Rows from block 3 of the encoder of a small image VAE, named by matrix and row number. Each number is 500 + 25 x the weight over its row's rms, rounded and kept within 0 to 999. All counts start at 0. Numbers have three digits each.
After each channel's rows are labels from the 100 images, of 14848, where the channel reaches its highest value: "responds to" is what is common among them; "peak on" is the class under the peak. Only what is clearly more common there than usual is listed. The data: simulated grey scan slices of phantoms with and without marks.
# conv: 3x3 conv (encoder.blocks.3.conv.weight, 64x64x3x3, each kernel summed), inputs 0-63

conv.20:491492464488439497500509497507486498489475453477450452495481520469546510481495500513481502516491479498488489476505523507551459465524515487510501530497430462482503510489518477519488504479456471
responds to: belly
peak on: bone

conv.24:507537492502478496495521469543506464485528480467479505483462516483510499471522518488469524497494499475494472476486485509520450505556519492487488472459457506420503512518486504481482508504457464
responds to: head
peak on: bone; soft tissue

conv.54:506529594499496508549499456500454509486507500477487533479513503516506549511486482499485493518518527505480481514534486530492527520492504476533479474485527511475546499528537496540479474500506508
responds to: streaks
peak on: air

conv.9:492494560484557496482470477478466493493463496461460543491508482499487455491484488520520505511532527474500502496519473512473463503505485481476531466519525527483467518523512486532442522508519482
responds to: head; dark spot
peak on: mark

conv.49:472525460501533523491477499478523491491511501519532505454443522491542488489509506500487498491505461523472460485506492545507511470478481498454508511470477505532496486500429521474499465486459475
responds to: chest
peak on: soft tissue

conv.56:476507480514530471480456470469506514483482456471495485485481519493503512559508519521538516488481520535489540509533529485487500520438515527576486485510494502516511485505530485514538484488492496
responds to: dark spot
peak on: mark

conv.52:478484515483492480506477472494457458508468519505547551480494524466443495498511485523484500502512488554504440473490464501501512484461542521503452495475483487493550505490497471503506509488488504
responds to: low contrast; streaks
peak on: air

conv.5:474495497483508512514528488499493503476461478478519501479498513539436504488468491482529543497499516504512489467516486470470506519492463487512461474490460541454485557521520504538454530484516525
responds to: noisy; streaks; belly
peak on: air

conv.25:500530462476496482513486464467482492483483468495533514481528502437503493468489457480544527533451517514477498454462448517493482500483473468512504497509495509499498540500549514495489488480519512
responds to: noisy; streaks; belly
peak on: air

conv.32:498513495486453484519534496497516480462509495494520537508540450492478530484489497455469461472463519521516499457534482537499469528504511508496466495476419512490526512485482486501520504481517506
responds to: limb
peak on: bone; mark

conv.34:467514512466475482486482486485497532478469495513504462482526511491494496517490506535564496542472500507466492539482449484544489497481531516506561497497459525475477481555489512496488488484526519
responds to: dark spot; side: right half
peak on: mark

conv.43:501509467534468511523442496529546471468493522491488554532470539527507492490511508499475525489439466533495447491461466512496508468487531518491510498497509527491498496500505520488518506536475489
responds to: head; crack in bone
peak on: soft tissue; bone

conv.12:513497497508493484526516471507470500489498481501515568497498504465487462481489468446499487497504558526453452507481472502531522502509452489507520487471476536462523481491499501458461525488506514
responds to: dark spot; belly
peak on: mark

conv.21:466497510470538479481484498477488509484482489456487514500482484473551478494488490503487533515470479480480516459495462561537457501494472458489536482482468501463522491458496481466494502504526467
responds to: noisy
peak on: bone

conv.46:485525502523507520510514547495506485528504492515451521482492522507535487491519532452497509465498543508471451525463514471459472501545506481518491526529499476454441478521498518507515500497465518
responds to: belly
peak on: bone

conv.39:515520530477495473519488488499507507516512507460533497514489482539542490488488516497474495487451504514500521503465475539485468524490494494487498463436505541519587520482520521496475489535485517
responds to: streaks
peak on: air

conv.51:496530495526500523500510502512503479513557505498449463498488506530490465501519522513499534516465523540504441509560506520548465508525508480533481493520520508454480501517492472539497466501479505
responds to: streaks
peak on: air

conv.55:504501486532539521481506536493504517502511495522432490520469487507546516530515533491512504509501517430520514530499513523522488469522524530516537533503475482505453474475536506515525454488481501
responds to: belly
peak on: bone

conv.6:503516482501491505474555507510489505496486496508485518476505464450501489497522523549499513462500496499502511489490463503535468431515502512485525501482443459500522467483512464492467502440486462
responds to: limb
peak on: organ

conv.53:505520512527482497455519497522512494536505468511531505504477466464464519512505561507493534485502468519520494473498467501552482455494513537507473502506433471525496479509505494498479506486443484
responds to: belly
peak on: bone

conv.44:551515511489548504482464518511504501483510504527489467514449496482507526490508468517504529521441495535513500481521470519500531460477520508452469494514447520520512513501501516466545479523475476
responds to: limb; dark spot
peak on: mark

conv.19:493501527508471495546542488498475462498510492479488556474508480487483476526505482507487519504517547508479510462464498499482505541495487478536490460486513532481492558485510490492474528485570473
responds to: dark spot
peak on: mark

conv.61:493506519501472492519492493517511481515511501489514558501524530454452538479468462493478491473462515535512475439509453512484497490525496501465500502508447510468546480527496474464492508517512494
responds to: bright spot
peak on: mark; bone

conv.41:492483516511534537478515483458481504491500475529534537493507566516497522518515485486516531475486512530500503525464506552545521517515455519491510516514428495516513485525494499460503496489504536
responds to: head
peak on: bone

conv.45:466509495497420501482521485507499517483491504485515505495505525475501489513476511477477465545492493542497479485488481481537478507482498508494510514504514466506537515530528452507434535444467471
responds to: head
peak on: air

conv.3:468465494495499510500493476437475481512512501510541502468475482490490523467470496470510494462479506515490465512529500529525493513460466528497527493526482500502507512447455487454475491436509478
responds to: limb
peak on: soft tissue

conv.63:459508485492411487519503477497487503469485487479542516493496477493513546490478536484487499509490504507493485444491497503499486487507501488484494504487468506477519539490495470496442556439498497
responds to: head
peak on: soft tissue

conv.42:511483446541512529511529540515517479519543543519523480521471481508548486457535482514466486506462524500502471490506446526513521474500485510479480531476498469485519500512504497486482507497454473
responds to: chest
peak on: bone

conv.1:458509500498498514523471479527518451510530510524550537478520494432486481494529489493484497481532521551499445508457501468514499507506467494511497484477479497521507477540509490488452501497486465
responds to: belly
peak on: bone

conv.60:505493479521517501494494485518482491525493482529493477496494522448442516495510482483491484456546494526511469524499500467456492499542536504504455507462528494457485493455517472548485524495462475
responds to: limb
peak on: bone

conv.2:459524515511440515531493487508501473515491482465509516466476496484530513490471472475475487470475523524488479460504456512517484540509499467463492479474482525494500497499503460542474548473470462
responds to: head
peak on: bone

conv.28:477510529506470495539513498495494471461509469460507536500530502509474504464473485502485526508469506492496476455532482507492506544497499510512483524483444518474533538520492436482459537482536509
responds to: streaks
peak on: air

conv.23:470473507477496450491496458483476512506498522523525511468492498478560500542518504504495515500521500463486504499524540520547523485480474467457546513522565487514529485498526513482516507464484490
responds to: limb
peak on: air

conv.33:493504531480454492508474484490471471468508468456497478464521510474461479524456494548534501510476525506466504467508499530500507524515493485553505474483480537500451488525525544476485499475516499
responds to: streaks
peak on: air

conv.30:496490520503539517487469491481488460503494488511543548475474507440455464513501481553499490478511486540475466502459512510536528466499485529478503506493491486543491450498495492510516470496502467
responds to: head
peak on: bone